{"crop_scale_min": 0.8, "bias": "none", "qk_norm": true, "experts_per_token": 1, "width": 192, "residual_init": "none", "warmup_steps": 690}
Rows from block 5 of a small image classifier, named by matrix and row number. Rows with one number within an expert belong to one neuron, the router's apart. Each number is 128 + 32 x the weight over its row's rms, rounded and kept within 0 to 255. All counts start at 0.
Before each expert's rows are labels from the 100 images, of 14848, where the router gives the expert most weight on average: "strongest on" is what is common among them. Only what is clearly more common there than usual is listed. The data: rendered made-up planets.
# router: router (model.blocks.5.mlp.router.weight, 16x192, trained with AdamW), inputs 64-127
# gate: expert gate (model.blocks.5.mlp.gate, 16x96x192), inputs 64-127
# up: expert up (model.blocks.5.mlp.up, 16x96x192), inputs 64-127
# down: expert down (model.blocks.5.mlp.down, 16x192x96, transposed), outputs 64-127

# expert 12
strongest on: rings
router.12 [163 173 165 115 132 114  69 134 109 173  75 110  61  96 137 213 143 124 136 101 126 152  99 155 124  94 145 165 176 176 142  92 137  75 163  93 160 161 147 141 113 136 148 122  49  85 151  96 131 165 185  97 150 145 138 169 138 126 116 129 132 136  92  93]
gate.0 [164  83  85 138 152 163  92 132  90 153 187 134 121 119 157  85 181 130 119  88 191  66 128 132 112 141 141 101 136 145  86 192 106 142  97 115 148 113 122 192 139  96 166 153  99 209  94 159 172 115 134 155 110 119 118 139 123  98 146 130 154 157 160 124]
up.0 [145 106  68 143 155 148  98 164  76 129 184 138 146  96 128 110 188 126  89 109 174  85 125 128  99 123 169 116 111 145 112 163  72 152  85 123 149  94 144 151 159 112 137 128 113 188 124 169 184  81 118 108 137 131  81 132 127  89 159 158 170 154 176 130]
down.0 [ 66 146 177 115 156  81 127 181  89  97 125 166 105 124 128 170 124 105 125 155 111 100 132 146  87 161  88 146 167 188  73 182  58  80  88 103 153 118 171 119 138 124 183 166 121 142 122 159 114 128 105  96 163 127 190 147 122  92 113 121 130  87 122 168]
gate.1 [102  93 179 139 111 100 153 151  81 147 122 211 166 100 116 104 148 132 113 161 172 127 109 131 121 105 124 177 134 108 106 113 109 124  80 192 143 129 122  29 141  99 134 129 171 157 192 103  96 124 157 133 156  95 120 137  79 137 121  99 136 139 147 145]
up.1 [141  72 137  70 111 142  90 101 119 153 151  75 112 167 129 136 123 138 120 100 136 148 108  93 111 133 123 103 122 129 189 178 171 146 165 117 133 123 114 147  78 152 132 115  45 136  78 171 157 153 135  76 123 147 119 164 115 135  92 181 114 143  90  82]
down.1 [124 146 111 196 135 109 213 110 150 141 143 115 114 156 144 189 148  70 114 125  94 131 112 123  97 170  97 131 142 156 148 107  92 137 140 114 150 131 136  84 150 163 149 195 170 153  93 121 134  47  92 131  60 109 125  91 116  85 139 121 146 159 135 171]
gate.2 [155 132 124 116 154 107 124  51 141 110 101 168 100 184 100 169  43 108  70 173 142 110  65 140 156 127  91  76 179 161 143 114 103 114 130 150 134 166 119 169 159 150  98 125 179 129 146 117 162 159 110 120 113 121 126  89 151 146 149 109 153 152 179 171]
up.2 [ 96 138 135 197 160 155 112  87 106  89 146 114 207 148 128 148 102 140 122 170 125  99  74 156  72 143 127 120 115 130 149 125 197 118 134  93 127 123 145 185 154 155 107  82 166 124  99  76 100 147 176 138 121  93 105 179 168 184 112 146 156 143  85  84]
down.2 [112 124 126 154 117 151 133 183 145 136 136 114 130  89 118 156 168 120 134  98 117 137 111 172 129 140 119 131  72 155 124 120 115 150 103  90 117 100 122  88 164 125 111 136 144  96 102 117 129 110 116 122 118 140  42 139  70 160 111  53 133 113 130 116]

# expert 7
strongest on: moons: three
router.7 [143 193 165 107 115 146  51 148 131 125  69 107  94  80 182 215 134 105 112 113 126 178  89 149 153  80 154 166 232 140 129  96 154  78 160  97 175 134 145 119  97 114 159 146  92  90 143  78 105 151 145  98 112 113 116 144 112 129 123 130  96 123  79 107]
gate.0 [142  91 114 127 131 141 120 152 109  81 137 153 112 217 125  83 176 154 114 106 181  52 141 122 125 108 125 151 158 122  91 169  73 138 110  76 117 123 136  90 119 154 113 129 120 208 140 145 122  65 146 134 146  86 165 155  98  70 113  97  88 161 132 137]
up.0 [ 87 114 133 123  95  66 111 134 159  94 143 114 141  81  76 107 109 140 140 127 122 152 196 166 117 196 121 134 152 120 127 139  87 142 176 143 125 128 143 117 135  48 147 130 193  99 127 129 113 122 119 112  81 127 122 118 191 138 120  91 125 167 211 126]
down.0 [ 92 176 149 120 142 144 150 114 139 153 143 130 134 179 176 123 103 105 145 116  51 147 158 164  47 142 100 166 109 133 109 129 111 107  86  80 112 154 108 142 117 186 167 156  78 141  94 128  69  62 185 147 136 182 136 138  89 112 112 139 131 163  91 129]
gate.1 [140 109 143 113  80 190 154 136 139  63 170  96 126 121 137  77  87 141 107 134 156  99  84 138 130 113 153 173  86  80 121  94  68 137  88 106  85 130 154 159 158 109  91 116 102 148 155  99 129 160 161 202 169 165 141 123 125 122 134 123 172 114 143 173]
up.1 [188  81 156  75  97 107 172 156  53 106 116 147 124 148 117 139 112 189 142 142 160 145 106 152 104 166 155 119 117 147  66 187  85 115 169  67 143 112 130 154  83  75 171 112 136 173 143 130 125 153 137 138  73 134 148 178 143 105 148 110 172 152  83 168]
down.1 [123 185 137 107  86 165  57 122 139 140 176 149 106 133 121  94 171 119 120 130  84 112 107  86 151 131 101 118  73 102 140 160 100 130 168  97 144  99  98  96 142 171 106 171  76 128 114 147 142 188 158 119  79 156 145 124  97 124 108 151  80 165  94 119]
gate.2 [133 130 123 106  78 120 151 145 118 129  96 129  92  82  96 205 137 115 150 150 136 132 122 161 121 171 176 114 134 152 109 109  83 118 134 105 100 178 133 106 139 122 137 142 130 120 148 107 159 103 103 138 120 123 128  91  99  67 135 130 125 112 163  93]
up.2 [124  88  80 171 234 101  96  93 106  93 161  56 133 101 120 104 126 165 111 162 138 156  95  32 101 143 119 142  81 125 181 155 133 109 132 171  97 133 102 103  87 145 129 133 102 109  81 143 178 137 116 125 128 113 130 112 189 167 123 227 107 145 127 192]
down.2 [125 156 133  33 158 132 148  62 134 167 152 151 184 150 127 126 112 106 173 152 143  80  64 131 145  86 118 127  83 143  74 143  73 188 153 190 108 121  97  93 136 174 166 144 102 122 118 125 125  86 134 185 156 135 146 137 154 143  98 118 154 143 139 183]

# expert 9
strongest on: rings
router.9 [185 159 148 162  73 167 106 118 109 173  62 159  75  96 187 179 120 145 124 156 100 140 121 158 112  80 148 157 229 213 124 109 136  80 147  81 176 149 143 130  63 125 132  87  62 106 135  79 143 180 164 120 131 157 103 154 160 161 129 154 128 131  93 119]
gate.0 [120 134 170  90 129 120 152  93 119 141 177 175 138 159  85 108  61 116 138 112 148 129  53 145 148 140  60 108 111  76 143 141 115 129  76 115 117 134 111  75  82 163 131 132 160 191 105 133  61  96  94 164 160  87 148 100 128 148  91 121  96 148 152 171]
up.0 [ 84 135 192 128  73 165 167  54 117 158 125 165 150 160  89  91  93 100 128 131 105 112  74 125 138 124  63 122  85  38 113 160 133 126 110 128 108 114  76  73  47 159 154 104 180 172 157 115 120  97 108 106 132  96 160  97 171 182 135 130 127 115 129 167]
down.0 [107 146  71 112 149 140 108 160 105 112 165 156 186  97 166 124 168 138  65 127  58  75 103  97 114 135 127  85 113 132 131 167 175 145 116 121 172  60 160 114 104  98 130 125 119 149 125 134 145 157 127  89 165 120 129  87 101  93 110 194 125 161 101 183]
gate.1 [131 103 166 113 137  78 118 123  66 103 121 150 134  77  98 107 119  98 151 133 185 112 150 181  75 141 100 139 126 208 129  99 129 111 104 108 140 160 119 107 153 137 102 133  80 162 196 163 176  79 134 142 160 125 102 197 161  92 176 129 142 148 172 104]
up.1 [140 115 175 105 110  63 126 116  65 106 133 155 132  56 116 101 137  95 133 142 191 142 151 183  84 142  80 152  97 186 143 114 153 122 141 113 131 158 123 115 172 163 113 131  75 136 211 150 173  61 148 141 198 140  94 178 154  82 170 142 147 135 152 121]
down.1 [102 143  98 112 118 159  57  88  84  76 106 130  91 158 140 143 162  91 157 174 156 101 120 123 165 187 110 128 107 174  67 105 103 169  90 129 141 151 124  88 125  86 131 139 117 161 156 120 105 158 112 170 101  79 131 178 107  74 122 124 136 151 152 120]
gate.2 [132  48 149 102 139  81 129 128  97 143 107  64 102 175 138 146 112 117 144 128  94 136 162 196  92 158 167  81 128 142 150 127 161  81 101 205 150 146  95 115 137  97 122 131 121 145  93 113 130 146 142 158 144 112 132 122 129 179 114 148 154 124 154 161]
up.2 [141  75 148  76 107  72 129  95 134 169 134  70 144 156  94 102 146 135 134 135 145 126 104 183 112 162 125 104 114  80 127 131 151  97 143 200 146  93  69 112 113 123 101 154 143 129 135 107 164  81 183 111 131  91 103 131 110 115 119 197 134 140  88 108]
down.2 [168 183 152 125 215 122 137 127 132 109 127 100 136  84 144 108 176 131 151 123  95 104 156 102 118 137 162 176 193 159  80 141 195 121 114 137  30 124 141 168 110 127  71 107 132 168 106  88 179 101 120 120 106 110 129  41 129 145  98 143 135 110 122 104]

# expert 11
strongest on: moons: zero; crescent
router.11 [160 163 149 110 124 109  73 130 129 152  96 118 111 130 130 224 138 120 129 109 128 170 114 133 140  98 142 196 200 175 177 116 140  61 135  95 153 138 115 118 110 120 142 115  58  97 125  88  97 156 146  95 134 115 123 184 155 158 131 136 142 136  93 107]
gate.0 [ 86 120 105 103 108 153 167 102  66 150  66  92 123 129  90  66 123 145 215 108 145 102 132  85 105 107 130  54 148 181 170 162  89 167 130 145 125 123  57 141 115 110 159 134 155 115 104 144 126  66 114 118 165 109 104 107 175 175 104 102 180 128 144 131]
up.0 [152 118  74 136 191 140 118 157 150 159  68 170 132 106  99  87 129 135 130 151 133 147 102 127 183  89 124 159  56 153 177 121  90 103 103  84 127 187 143 109  76 227  89 169 120 113 171 159 111  94 164  86 157 147  80 156 166 163 118 149 122  64 142 169]
down.0 [139 132 100 118 136 124 132 108 102 133 112 155 128 117 164  86 161 134 126 128  95 121 115 161  94 153 193 148  75 142 142  74 130 160 220 150 153 156  51 123 101 174 102 159 152 169  74 177 128 184 202 144 183 103  91 151 125 133 210 135 152 106 105 146]
gate.1 [ 66 157 150 136 175  99 162 155 139 113 114 105 116 138 129 159 141 113 104 114 159 181 110 132 107 140 232 111  97  38 115 127 143 117 105 120  93 143 221  94 113 112  58 124 164 126  92 142 182 138 124  44 110 137 105  94 112 135  86 153 147 187 158  57]
up.1 [129 134 172 140 160  45 122  33 104 137 108 135 155 156 155 136 107 129 175 142  83 119 118  85 157 102 112 116 107 150 153 110  99 126 149 188 118  79 113 134 152 144 170 192 159 126 116 103 161  83 117 129 202 190 128 154  93 178 160 116 162 103 116 133]
down.1 [113 155 124 144 180  99 142 139 180 151  97 153 105 145 162 122  82 130 109  82 166 179 130 157 104 124 127  92 147 117 135  99 180 119  97  83  85 137 132  48  53 127 155 135  65 143 214 154 159 110 135  76 107 120  86 124 117  86 144 119 152 143 158 179]
gate.2 [118 104  76 126 184 113 106 110 151 105 129 164  78  79 135 141  84 132 189 111 128 125 141 134 136 133 195  85 129  69 128 154 182 158 119  98 132 125 158 155 148 156 120 107  76  86 108  88 152 157 126 142 134 106 119 133 168 111 107 116 139 194 128 141]
up.2 [106 105  72  79 140 135 140 158 157 136 121 175 158  92 147 135 167 148 126 116 133 145 144 148 104 129  82 124 129 167 164 144 138 107 116 165 124 125 138  90 146 130 171 185  92 195 108 153 102 221  99 155 111 117 109 104 171 102 100 192 163 129 142 145]
down.2 [162 156  84 152 155 109 164 113 114 113 162  80  86 148  96 144 155 100  90 123 131 112  66 107 106 110 151 156 132 129 149  67  89  44 139 152 167 158 103 120 135  72  96 133 166 129 170 136  96  96 122 135  68 158 129 120 101 156 167 136 151  87 113 105]